config.toml
arch = "transformer"
dropout = 0.1
slots_per_expert = 2
shared_expert = false
subsampling = 4
residual_init = "zero_last"
max_grad_norm = 5.0
Rows from block 5 of a small self-supervised audio encoder (BEST-RQ), named by matrix and row number. Rows with one number within an expert belong to one neuron, the router's apart. Each number is 500 + 25 x the weight over its row's rms, rounded and kept within 0 to 999. All counts start at 0. Numbers have three digits each. After the name is the row's rms in percent of the matrix's.
Before each expert's rows are labels from the 100 clips, of 14848, where the router gives the expert most weight on average: "loudest" is the band of the loudest frequency at the time of the peak. Only what is clearly more common there than usual is listed. The data: synthesised imitations of 52 everyday sounds, one a clip. In brackets: how many of the 100, against the usual share in percent.
# router: slot weights (model.blocks.5.mlp.router.weight, 64x160), inputs 80-159
# up: expert up (model.blocks.5.mlp.up, 32x160x160), inputs 80-159
# down: expert down (model.blocks.5.mlp.down, 32x160x160, transposed), outputs 80-159

# expert 23
loudest: 500 to 1000 Hz (61 vs 14.6)
router.46 096:497521513496529474498545537483469496481488486479477463538466477490517519486501548520524501493537499528493521527500505507523494507485513491526513514514527497516527503479480485504534540485521512543522515542511474501515495504497499509473529498
router.47 099:515506512465532497512542512500484504482503489511488458509503471520535495470523502519534482534550488488506520512507514525507505504506532476518493533514542456519528494478491507454526514478546508500532527542517495527469474492505500511480541507
up.0 094:500518548510513510467467480464506505508574542522533468480511474460455500519507466480418486497459481532501496515483495524545471493478485489506490535496479471522487475471488422536498477482480455524480495509480497510496564503454518485492496504
down.0 091:493497462525463541518446483510518453496496496479487497517500486511502498483515525461489486477503504510519510517502554480458489497488476524511502485493539511489527499493480514456489518522488549471544534473538469499491484516464490506502472499
up.1 104:490517454512506471531514524510484487493508503533477508483501514500464449518478512493484525519502543528506526461477502529511489514486489515488534499519497500543492481499490508537492473507480495479470501498468480541532522524521497485523454527
down.1 099:441495531563501522483500487515475479509524484478525472501524511461467483519476565479510541540466465471463480483504478508525481484498514544491485498504507479482525484469515514498496498501509500529514503424469563480525546537511512504487526504
up.2 106:527498481499479493503460515494562511508454504455554484510535530512527509485490505462515484443510494476504491504484471520491527520529482490491464489478489502503468479530463490536495495521479524477472537503463476489499497512511503490541526475
down.2 109:481492508482433498509546524484490472545505530484468485525507493542476469502468484493475512514490492467515533547461484521482592516500507490493513510484537484490476470477513496506531515508473475536511515479479490466512511526516443507470480496
up.3 102:511492506543483475515449504536509488487498485499490495488502529502485495520513533462506483491495489488494490482477505517489490439503440513473467521500465505494484438462455515536513521496460522520503475464513493418481463504428472491490507453
down.3 097:487488453423501496506497544468499512494485484482489539521491476505514506503512540500483482455501496511486520529471480490524495523486516457510466482458549482501502548471494485470530466536477475518507511530486510553488526474513502451513499521
up.4 093:516492509556508499490484494543523472454478464481511510512529509536494501543533514502502548518451490463492505519493469500536458471492475511486456528520498441525520504483486455518448489514433505500525507525489513443511504498496493507490457527
down.4 097:414496525483523496485526473496450541505477523499520496513475497489499474457496490554498518507530508513499486538511474493534474521487497507521481490501518511495501489487459481452519494473464481519515454480496470552493518476515484450502476499
up.5 107:524486491471456523475503491503507515489469479545536511503489490452473494505515481484504496481512501512504522499474493509497484464505478497502473489484506545512524498547470505476473480508489470473501514485465496500434548554503527481481464554
down.5 107:504511484503456449530509491519494455505479521497493499517521519504537508519510502538505477493519554503493509422523511517532524501509454475535496472521476509520496466522506517530469500493462530471479510515478479537517521540524486503495504463
up.6 100:499494521478499531503505490507489489456504528499518533505473493505494506486513486533465561453518498494510507474510477488526508447503514482464515515540515520499472496493467502499485521449498532512531505474503555496546493515528443461538493534
down.6 097:469505509503525522481465502534520563527544483482483496500536487486472472458533535461475474490507535490478499501493485494529467482459488510494478481455456508486504516526511510466510521522519496478511516525480524489516519520479491470535479543
up.7 104:485478482485502500540450460542537481502473498523537508496502503475505540526497477464518471457505465479493465469467515501505538480470518465502514473500445513483514491481489482524493478529464529488432465466504454502463533518479461485502498503
down.7 096:524503522497483470491505467463459465548484506460512486511483499496462468507450444496467531531527516553497494532510498464538516530534481481525523508466501524530512504455470492475474464491513545489527543484503482476514481522490514487518513487

# expert 25
loudest: 2000 to 4000 Hz (34 vs 9.2)
router.50 108:522497551495483510513532525520527492504535484518477524504540512498512515530519510498482507482524526515497478529483495454557516523476499497484517529525504480486506496489472535525512518531545526511492496505491515506527493495515471523496491549
router.51 091:485518491475491552511540526510520481516524493505469494462506470461513498522521490484492507460506526483534496514492526514533531523488520473473529513496522511519501438504489520497508481533545515469503485523463508522527485498524503452484495537
up.4 098:553467482520479510495488502488506494480477454509524520533513506515529476461456506518540501481533492563485556502500507560493494493515473537503498516461513492496525494512501535508476477448519527532509512508500509475498487465508518522494504499
down.4 097:472532507482511501490504468566495488485514468481489446474538538484492464451467524521523534483511464489520467445496507519510494496475453501500473541476496471507515471476482536487527465481515513442469539488519503522509479511497514523545519462
up.5 100:461446472464478466498535518497478506508512489522502489506466521476485540508524468464489503507472463524506493516483511523470511492484514492532477501515470513441541507542494532502528532494509490462485494511490504498506470505487444515515501470
down.5 095:499529501519568514475463525506524543483474558501485544499485511484475514503505479466541508529508484482495486529498507492531488488451516505494517512529483444480475537435488436508539464534483549467474513492526497488493493512523492526510499536
up.6 100:510485475526508497473484492500539479534503475539483519500468493489500499467510553476549479527487498510480513490493517486470501497479487435544527437488502538472517511494516483480516496498494497480454515477521463507475464475449500521482506461
down.6 112:505524474508486517532506463491528469519534483493549489504534483497490486466507492467526533534522472495468508538520520502549525512477478528482495507547536495521502493514482524473501492459498489523499501497523509482522453511474500470500541547
up.7 092:478475463484486506568499484488526533464510507485516543504511480502537483499502455460530517460532530524492546526521524550499502498497521491501508486440528580506501510455475515523502497508507492561488444513482502500494542498514511478506496493
down.7 084:545510513490459469513504500491492523466516464487515509473499539510487483485489528491529490511530469514506489486482482517530493471513487476498523515502486520492474508504517500453497497461488445536526513463501490495506474509506462526511543484
up.8 104:478492510497452488520499475465501475485512527442496514499507477550513549462488532518571501510506535434446516488512486475523487503479483457542487512480501543489556498494533499532451515489478518553487513462504461486496521498517505475514500523
down.8 104:530488505498508507518541525506521491514487500496474496480532451515486489496478504494530488522569461519480506502502442519521556459531507475456492499512488446540462520456494456441499535510468535485526526499517454507488499488541467481496493497
up.9 096:497499490482518492500467508471515520521497519489533525545477543496519471454483483469476500482481485504483525479489511496491501481474498434489451469506508515503529522461491499492516538522448458502508534488503505483429510492460490490511464503
down.9 117:528504529540485558476517533502507505490492528483513495524535526527475480445509502516467483495504490512493517496487492523524498498475461527476485511503535494517502486471472547534489534496488475472548501454519525488458536482497535487492483493
up.10 107:563522563496518487524507481511507487489480522530464486490495481547490503538509495536499505495515508484499496470475513489531483464515510525492492508538486509490484499503532482463477519494452520534546515529514469504477487501477458527505439541
down.10 114:468552499537471516446433461511516483497473499501483509492510486503469504485525559539450502543504532510493557517510492492468527522493509497468474509483514521498503446516522476496505479457502494499507503516480510495497531503492562500481502479
up.11 110:502478537510490511469443474476485517505481510489551560516495460536493516414479456507491490501492455500523486498492486517520521501471518500535452530493484462513500528510494509535501516512507509559517535497482531438512494482425515486509475513
down.11 105:509492496495493517488553543499466490524509453452555510454491511473528476478491492526508469535481485524448474462507528513504504545511522467531519472477520502491529556474513469505505501455493521470499497497532521503512477502511461493468546481

# expert 9
loudest: 500 to 1000 Hz (53 vs 14.6); 250 to 500 Hz (27 vs 10.1)
router.18 103:491524468481499498496517487477498504475497511483465513525490471499506510478556522480508459505483534509479531540503474491487514510467531499531480524511506504494527474556497533490492550543506468521479473535469469526489482506494453532498477538
router.19 096:454475510497495510526493484468491475499486481490456510502505522516540500475523519498485483507522508508486501498471479476527527457432536492449507531510490476529504491517454509473506545539480492527514464477490497515476485509506453536489463524
up.4 100:561488547512535493496481475519482501500527504500519516495486475474455504489498483540511482471487522452475488432498478500496509491544508487477461479495466458475517481482512510486486478510530506486496532410480535469526498481491527462499450499
down.4 100:525538546518489498430508505520544522521514517497531513505503452505467522467506480524503506492504526502532519432485500467489484502517516471486513553520488483481490507520481518530497496494512464513500465456510502514510491546506474517525456502
up.5 085:470485528499509465526524525502537517545516465539481443513483482487483507501501543493513493510491474483489489475504498568464516458528484514516498482502483533487520464513474496535504507441532490478457501505493465509492485529481497483473503444
down.5 087:469538514498539483515473519574510522417512500519499483521512492491541522518561478497510505458498521466495516504506484561466495522485516504466508525495524524522495542489529481533522462531485489470482495511522467511491511467506530503474466463
up.6 093:493510510487493517466491496446497519558509521506490477505490503514543525521467507493502509534516479512571445503477487544535454484531489500499526487482504530540511516513505490456518457488529508531503509488520452504452519502524509489509498517
down.6 096:518507469498509499531502554501459479503470469470525556526492482484500489509461521486519497504461533475452482536481541527525480520478523509494511504527509496485488519486488526485491550471487455480472501505488529474502485497509564448510469492
up.7 099:457474452508479474490507498484526442541524507489504495488495477485506508534497500467549503460489505503503470503489517512507485493528494476511530491490470484544471479483507491490515491488520529490482521523497485514533451510500478520490533494
down.7 102:535503534567492523502492502487538542495446512464521527527497508534499478469466497499500493507518505490477500527498479496505515482496495516534502552474518502497480515477486521550498528487479495536549469559522551491496502477526514501511513504
up.8 110:585497543501503514508458498470461523493513526512552487478510465494502482505483495479546500484548521512459521501465497487532488503494486489501519483485523484549502509458484428528552500487466499521492522516479474498522503538514498492498492513
down.8 110:533499497496483446523529520483482447510537491544508505480480530476503478497513508499498499502521511515466520489516514483485541467508485481529552524512481497539493494516467473510475452506474516462518500487481503503541545491502530507499494490
up.9 089:470470482485512507494512518498526479516474492542476493469501512509521520505478473501508549476467455509535505507485528497531514511465505510475537518489516551473510514478478455514522448529518497537499490502486470477496518529453451484506481482
down.9 099:446483546520527489502531509492510467504470468510504545522524470469475466502466522503490455526468502479509500517515546480512456509474481511513452490497505505461478532443493525471480526484470523469498507511457478515512487446498530502519512499
up.10 090:457502500539452442482437563504511505509500508518471481511509497491517489522488532474457532488512492544528466512508517499518517503508445511477556508528469516512491474495469515491513497511509504506485510484519506520543464486478509543556480476
down.10 093:516517498495480518476521543488506487519481516458511452484534501491450502519489467477452464508485514475533495491518507495531480508493482498488526512506506481515459489460470502468476454520477516520492517517495509545516448515482501545527508522
up.11 094:491517496492529505500525475511514494473475484532491479486476447495469504482483530559499496465514484464488430479502511479530500478545480491515475503464462519501528458464455488482506507485510504479494505516505461484440496499490524470485510471
down.11 094:468530537492499488510499523473514527494482539532542494505447513475500499494549480503541504495484521477463523502471470495534480476483501472513498513516475529576493560491488477492478470505488461514520502488514467496500480502509462486485456480

# expert 17
loudest: 4000 to 8000 Hz (37 vs 12.6); 500 to 1000 Hz (36 vs 14.6)
router.34 102:502501528483483524489460448541497501476522536530536492496460445475509466493514500472534525505488521517519476561471479529515489507497521523490520512470534512531547444509486521474487516525531487504487497487461517525528471524513505539506491517
router.35 097:498500530491505534505492471528460493483530517526544504482467472462505463506523484478526506511472533508510447550485468517523444489515530484512512534500522477520549444522494532507499525527504461486498495519454505526522456547517475539471482550
up.0 104:466506458479533530507500522485517479519529530497488518516470505522517525470493543499529488533496481436471446486485498505503545486474483443534479448466497531483524493524505502492489492482497499482495482502532449515452546472469509478464514491
down.0 102:465516532496506512495496507483490487493515493535481487521459510512503537500505512465499458443501530464568526520479470514498479519499496502502447512469514500552493530495496476475528499482461484532512488532498486524503497476530508456515487475
up.1 099:497441501466475450469511514424485525521515471477454524493544524523552543479504495474471472458525514470468522496457492456512494504514502465522452484474467485473486532477476497507535509499490510530517479512523487463448503501487518493503526519
down.1 093:525462545538466512531474461523508494516498500459497476507529517487447507504514497541506517541508465469519494445485514477495454488514479534531500500498490492492550447473482485499535484500491505514490490472505468500526503559498471505474493526
up.2 089:527531512455489527511514524505537528484469485522534495518482503514518471484543485511461519461496534496451499506521484514539522475520490489479502519558492482514472466463442464520449495508455533485480525546506456513483508509530504505492462469
down.2 088:459527498501442459485549530484492498484532465498500511496492483532513519496503471541534453506533478506474505518481497511543465494490498492522472489507502515528523559470490552522467476517464462531507502461526475541536487440517504516526508489
up.3 101:519487490509512476493500508501494505475471554518524536518468531481523524521506518467500468479520502460471465478511487470479537496520488489530508477475474519517468485505480469515495516447506547449529448506548494482449574510503533505521531516
down.3 102:530490526535488499447504484521495466524501494489540485515507526522512527507486526476498568542501487488508523515467479498516542523478467528514524506500492526544510476489521498481515536454476535516490476504537519456526524528496510507442495465
up.4 095:482494481532481495520537525469501456498531498509495540495506524547511475552468460534473528526489491515495486516480520508523471494470489480503528515505472460512476527462522491502508479477503524508476518503547541508520517490515501517490494513
down.4 095:463483489489502489506486508501490471469491480482476543490517495496522511512517520424479513466531508511481506543469474495536522488533515492509502506461489480485497536488500502493511495557486519476491534516527526503516453515470478489539535466
up.5 097:488500478487488511478488532469497506502485527483518478533495503494529507475500487481494487524484525489509513503500480479526545498509515493525513518500505460541427510488517463536490508459496533536489423541501510500477556525512523484511477495
down.5 100:527501505504503504499494509513485467451506512497522483510507517546510514515492545524508485486518512478479551522476507485514493500486466584487522476515503503551500483495549488504450550480508521500516492468524468551498541469518528478481521506
up.6 103:514472505515492497484548481486473454525485476492437476474490491569506522521478460522443510485508485516501532506482477455489454514490515510495511521516464460538500512492501504474556475497472541544503473513496484499497495489526501476501523524
down.6 108:496482504518490512489475518522505514479445490553503516490504470549493497470516527507504518452519478511489491543453495445503488524477501487473480483484505523508498554507493497486485487505478545478525492554562495505468519521505491515525481538
up.7 097:414424463493459501499516525504538470470533514461474518510526486496510545468526510507512513496500482509514486491468542499530526515489484479528473493495452504473511518467479512520516520532496509530487504507522515506487467494487496509535549492
down.7 091:489462543497497522519451509496462492534503485464461503481480493518509496504508502511520558530513492501556518476504503473480493506495481514489500516519512516525519513452518493530529462495487509500480485486506460514517531530516475512514475512

# expert 20
loudest: 250 to 500 Hz (47 vs 10.1)
router.40 104:461438511503511534477521509527502476506520516535478475492500524505509496523486482495466519465530500538540473524463465485549479489455491483454529540483499490520503508501469525511511488490538535533556492475485520527483473502521474505527493510
router.41 109:463533531553523510519489513490498488549502498508489472533501457506505435503492487445483467510516509495505493514498495529511509531440532482508533489475483491537468498485479473511546518529516516512485491527533453526528492545514496490501477462
up.0 109:465485489509487492494507524497497483520502513476458473498457518463534521478483496466467460488463491487500513490502504467480483507518458473473479506532471490436477519469422514474528475507501505486488548502494511464491411528487514538527513495
down.0 105:487521515487479518519478509476488502482515521522497537529551528520520562492525525539509531492496523492464495492477443446524487507489464508535495518534461534521546478543529494474485497499459499472502512527507453486449526502507508516450485507
up.1 104:504468487483461484524528477506469527481481489517471513498494507470476480457535472484521479440506480502510532503510516542493493483536477491469481520525513492501500466505476521511535511514509539542517552478501492475488459529462500493503519511
down.1 111:524535478500546503507516477521507509537553486433544504513531542533545501521479482522513507505500526468519496532512446446549562496480498486519523502493497461502527506514499486505523477519498444520509479562511507505480503509527535481480469499
up.2 105:479495503500504484538487503490505490477525477487518478500478535498485471514528522491536481484517488519475505497486498494486487496483501502513476496489511523510494485517507449503446483508503452438484526510482480535483560509510501449443491498
down.2 104:513478535504465536461522489505486513507504490510505464487527511470508499472501496499523473512516506511528526506514489510530463519539489524504465513506545503481526520490494497550499497524438482494548530478436530531485474509503506540524495519
up.3 114:500490476490504534489537490541506476471558447489481475482518519491539513536495490534505546464505517496483487485459508524533525501509471531483455465530474514470532531471493529510485481487485500442491507477477487489484519503485537484493511500
down.3 130:537481506533528517495476486516548486526484521502525491525509484544503501498514510490459504507535515511526491533493491471522517502474481466480420480531498520492498499494463535493523479477513509479512472502509486514457508489480559498544488445
up.4 094:445468511474476466482504543512505542488497468504464499507540542481551534492491518478517519492505500515507489500473549466495495493525438484491515520500463533504488504518471521538528498482501509514485514493454487483472476493444513556550521509
down.4 097:489511507531525486496524461488511450507517510472536462499470486494469483475492503439483505532478476518474449497509481435493497518473489495515490489495494492542539489454491527506523510496519474512493477497475522533481521460482516466489469475
up.5 104:501476470520483476509502550482490503465463499515501517521479510495517524511513508466515477523497462534523472537503473501504515477505462498485509505509457488496523499506467536486509522493508485519481508500452508477486480502420477530555480493
down.5 106:498520493503506476482471506492464549501495485504514481509504443529506520480484517506465519485509501558458492487503498479469509563498477486551510473477501535536532547475521558498499502507503438511485455457491521506499507480480558500455472476
up.6 093:508471492519467517529487510458513519507504541496502491497474499544522503468476480513515505492475463522518474527502436490494508479522503488468509510483493512506487451533482492529484538511486503522499462496507480489484514457491493498542493507
down.6 088:468523455489495518533487446509499485488570508491514527481552516473433464523518484492475501486545482463521485479540529476477534532487472482458498506481483506523522472511505546457492480476501466472523510444524476504505522474476473513496450482
up.7 096:467504480525507496538515492469517510522509470481507503491475533506514499489546559499527480487543498495460534484481530492493516492540513490530466482570493503526481520501430477531489475490549475485483535522463502485496513442508492476497547483
down.7 095:528500523483484481498508508507491517502533535514553483459533500476495495499477496532552511512532492519487524460508442525513485527524493533484501515518498496473520467471488511513479479467453490469509512500444504571492475510514499518549505521

# expert 14
loudest: 250 to 500 Hz (59 vs 10.1)
router.28 071:507499491421464515515525496469457450450515500498468493532520501503547531542555503478513493531481498539505508528497515534513483496474486500510504526535480507525493501502487532479487496510517485496499493522452498533483458513480487479488521525
router.29 096:492494463465471496493536526492483487481472456521472503520523536526540545514558496484519532521502517515533502545500504517504530509471509490474503521545489502510504543524493553490546468514508515473481506509467514500488481504521478499499497526
up.0 117:525511508498527528508487494487505528481480514487490505534455478467448491477486504477493508475496480473487491508491482470513508491500525502481506479483467479516495503472439500491496519483466527543453488493476528464505499511472489393502522490
down.0 120:546478497485494489454487479496487502505489513516497535512556499524482482503468499561499490484513497467489507495514486448524472499587466483486464472480529487467491513456484494480486497514502505496501488482480515491495557485533534503514515508
up.1 104:503526540551520515518483499516494531491502482545458523521526506469486480504506468483510484482493475543476495489492515509496479465543515494486495448484509499502525475510508490495512479468509469488507449514480542522461543481522512524471537560
down.1 106:475481459472534500492501537500473519538530515516524471515496489476514492497519523536473504512472507518496473516500511526512524487539473495487497472526483513498486507497497488503550534558487456423471559526517519488468514522480518502480501511
up.2 101:489505540562524448507486498507511507528531539525518470521502534514525489509493526434510489527512433510468466483490512499502511486506508486500495476518496520486495498485518496490479493443496463478532410544474492490446517471474507477470475500
down.2 100:432492491540490511491513505549497491473495525528506471520503508521474492510517507489527470513473508536497526515435518512523537526486433561483486497487519494496511505537497497506479495488521521443494481476516484484513495486460442516508528498
up.3 097:471495485561493508509492525480518476495523490485482506488456512517474474454466468492509491516516490501510478484483484534494482450521490503488514513546477494507470490470486518511503512512507501550468544506505521434507468477503456499556518496
down.3 101:520461501514514463481481492483495503499514467512480533499461465499513495447519509463522510502519514508469487511502494434470498475470500471510492523495567513502491483533503466526520527490469485487449516500469510501510549510494477508522501527
up.4 116:534507546519497478524484529486462514523485480500552510548505484483488464507512486447499466492546500501486500504480512454511474496498451500501474469512496516540498472490503448537503485507483457504481517543452483480459544508481524505535476486
down.4 124:457530462477546494478469469500490515437503530534472468479510508533519512507505489518471500508532471512520509476526514474487520510474505514473465510522493538493488504505522454524538537493473494568425455494522499491475485518486496476491514500
up.5 103:503495484502498497492492523484481488569496481525523516500477500487543513488514510505489466522498504510471493492490486490498535488489492471472528470517532485503492531536482501486508459534485450485522514484467452535487493441482476514460476480
down.5 096:461501514523449448503529499541458558530484516480495498532509526474508533523490449521494449565518505489503501510508457510485500465509511481466470489495534461518494463479497494549500526479500535512493488510483467516510494489499500548456505485
up.6 103:490518500575504532540470510517492489487481451546524455498511535469501482487507463455457511464529495547503473514483499510516488493499450482460488494506488548495535455483458482499490515485502497479526473520452461506437533492484503513525489525
down.6 104:478474494505510491516480502514500511509509506530494505513472475508523464492476497485480480521485481536468533463518510494480533500540469553513484477495512506545531493493497525496512535466443455475510493489537521491482473465493529520462554505
up.7 109:525498522527497519530509522470532552528485504506553461514502502500497497480476478481504498502530530474506491507491498505504496500515503476492502494473478500542462480446485494536519512482510490530526500531492535457502533493525540457505485435
down.7 115:439500492455503522510476468479546490481473548508524530558528541515503512532472494522488460500505498448517521499499504506525502490477511554507439505498476450425498465483469472467526512493484510495503427539454531489501538504481497479450529501

# expert 5
loudest: 2000 to 4000 Hz (32 vs 9.2); 4000 to 8000 Hz (31 vs 12.6)
router.10 102:528473545462488533474488490482518547531484492512535469476510466485474488461460509515474478514544484522508512531495463493529521507515552533449526501497505473539522468509452508521530511563503478546493514526461489515474477525554499531567487503
router.11 106:536485512505479526500541539513518482525476534531500455473461489501497498442443505498444542498528502514518490551475443497545493493500522480473512517519509466531508459479471494504531511512529470553533512518496518512472518545546530532530463519
up.0 112:486500505508536499515526489566473499489534501523509516492482504462496490505513485485503535530480483524473489495511535502529509497501506497501506498594520478519499575473507472489496452476494511504512500508484503432528538501477494485506462505
down.0 108:478500528506504471506484454497550507449517503514555495506477488502516530510519501487490460524494472488494505479490518497494499528520507459505479527555484513532500447537508517503463506483483470507508518493517518510456501518503538467470465462
up.1 091:465529526509500523499496523501508493450502454518500512488496497494463486516508458481486525467485491498490457535435492488543477467443472471440461485495462528514497527462514523481504526511447507481504492481525515487470470480467477486461506551
down.1 090:483515520498447495512515476522491513494531511493477478487475501493501486489502443581494509482490495522484442481501568454507479532492481469506514504509453505530493501499504513501485520549485466493531527457507470469496529503502507522502494501
up.2 111:490542442536526477514501500517491444481495554500501527494472492480492498516503513481533474516480482503537483461536521450505521504498504453502484508482501572511511523501487520473471538513477485506515464496505490452516524493449473486509504507
down.2 113:465498455469518524500458528469526496485499505495481542516470515532551530502527508521487403497479494458522541499511540504520504510481502513474499486527530480488493497490481486450462494501512468527503507491463506522494497492484524520518493494
up.3 093:521459494496483507477514516484516501511478502534533489531511514499507493496496468481489491510495462455522524470473480510477516465514501482522512526487482488487510484503509468502483507446482528532495506504524548454514470519496474460484518503
down.3 094:518534554525471504514513511452470456523499503524498531464485525492448502465484561508458508476490550519501519472543506506499475498502486538501480545472516486494497501475459488492516471512470543461486506500466523488501488519532505502517436513
up.4 111:490524463477498540495467505447494493536502472485467492520477522480552486468500477444493499511476479466489507474483525494534551520503479495483472516496488475493475556465492518453513466508478509484480535503517479479504449511427524487510479452
down.4 112:526574514505509493515479512521505527492510506513496491499491506497519513512547509503499461531491540455500500480486513502516508478509490473503506527542473499519480459479499494563522472519460481502490488456509495503502497511467481488482486529
up.5 094:499514518499525515505511459461537489472501513529503502484497490521506505490516471513503466481511513483476507432458525494480503495465534476527480527488482511480482548474490492439481544474500515488524444516537458503489499444517470456459500511
down.5 102:500489523481502538515492477516536490479518528508506551517480491514507514482523467510484484502502477473485527500451530495518480450459486517477483475501544515495461491501499488498458500501436490483536489518467491482500494465514508503512479466
up.6 109:452495496493495492526472453512534472470479496492510513493513509476511539526474508494547498541529466488481477446487511487474527470445500478496511434480497576492546509493509528486510510519470480491497488442530503538444504454502481505495533486
down.6 108:501497445450509492501442522485476509471476525510481565512480502496468534484483487493507478519477493502541518470516513476473509529519483478540480521551490508495466500486508493481464481501527496532480473480512526470522504492494493451516465488
up.7 099:461484453525492515516517483483489508480502520468499476478485485514515470501499504542530502491505501448512472470496512513481494451504517519480494515478504465498470490532488511483528511510463483471514490512488510481547462464509468508505542455
down.7 099:507473474532508547509467505477521526510490524488453513537484470519527514483510500521510485519461500517522512494470483473468462487428478491447533486512515522503475498532477515461539498488520475499518474511482515529488535478473505503517484518

# expert 4
loudest: 500 to 1000 Hz (56 vs 14.6); 250 to 500 Hz (37 vs 10.1)
router.8 099:472474483514464506533490478516518493539510514507472509520500468530503517492483540533559492496478508482471467510477499536506523503461536491477497507461488510491520470536496510535485503538529463518477529538487473541542491503529480513555522479
router.9 102:479446482514446504471519514522506508534516534522517500518483464542493499448462506470546482520489522510516473497504476515470510483479511464515503484450518508508513489503507500530537537545512457498487504512491499473519522516507471518483469449
up.0 101:503506484492478522508483516506497513482510514535508475462468491461519468484530487505454510469476524478533501514501561488519500507505469463495495538508495478494455535438446469490523510502501547491527483557514471498466483490493512519487515491
down.0 105:469479480508492515510513530519484533523479521453525573522489492486530514499456508481516517506466530482519496538494483506499479507466466517492441500491491515506536502522459522511485496483509536462488506470478497515525554457520486523484484496
up.1 104:473505484529473531467487502550462491500511443512459458464513544513529486486518529504462534534490487504507496477508480476498486528498495504496536492547500466517434518480509513513493479482481546470525484494504527481479504470505542513514492500
down.1 108:494457534488510477490523520482490502495478529517467516502491451506540488449499542529520496467473513546493542491538468495544521517468480484481490480460528512496500484507490498448487504526505542503499501500540515543470529477499510526531465520
up.2 101:494474534522484474476521510483507533493520479493507539526520512467514456504489534494502451515509489515430480493499499493491435481528451535489510486489474505474500491519490498510497504479521479462494457479470518471425523451485533519508526497
down.2 092:493516525480490521432479515515496474501460522517484491479507514504474526471526473550471519525479475531488486510501480520503515497486462572528490551485545474475466519493535499471515465502500472552491502483504489457516497493479483501481503494
up.3 102:515468529539522497495476463524487462443542481523480504430527505545518504514522530521513530494548499523468514510461501516529506478525518506485456484502473503512529499484523470499442542479495539465526500517500543502477513459532469485481488534
down.3 105:488528553472485517494485465536479509543488503472488536520511446519496474537498492496483489517513488527495538430527501508544532503470468484471518513531501477510510499528491504482502517497479499514520482504524516488501506534457523548523522457
up.4 106:534517511491507493446501533506542469525518509490446492455495520471568493490477507521485522506516510497493488463496476501526519486513507455490526502490490486467479511497511488461529455437498531521517518471522472497492466467496494533509517482
down.4 110:529483521439514466472534529483494509514541504501503522505536491453508551497475521536504470498515536478457511517541534506497507520545541474527482447511466467485484510503535527519515537506512489511486504486472520486539490524511526489468494547
up.5 098:493496458529522520472446498531458514503494461469449509501500500546551492503514539537509507533528477480492511492515503484475499505516506527500515504504486479541458497516511523506508523475519533514499506501496491465497491483528508516520502484
down.5 098:490490534506522474492531527492484517451488488452491514483489478472556515455507514494520494516510505532491479510510531485525560497477504482499487507504556551512498495549512500506508462486525505470473492503511512504479447482552491552480466533
up.6 090:453512502498487508538500511503495510502484537509503445463486495468486518505491542483510468475486478501518510452484509517511459493482483496446455504525492495538505481518479485491499496517449487540523509481479403475491482470489475499512502496
down.6 092:515442480502520506493505495439481441521505469479504528511504507535487489439462495465514518504503548526526502535445483484499529489498451453480506494507478513466479484486471504479506483529506505502534492475529528448482527502481508482502468453
up.7 097:486471543494473486496459493478517480512488536487516457493495517506525524510502457512484531484503536499504529505513490482497495462552495440504507517492511485483461491404454465477488482467486534519516524507514477471511498502529478534510500532
down.7 097:524476459507496489542522489469474488511537449506481471483534557499539528488501473504505536481523508497509513459440481523496553489516512496547472506491473482493510473495487525508523470498494499544514504479475483511508471445513495445494533572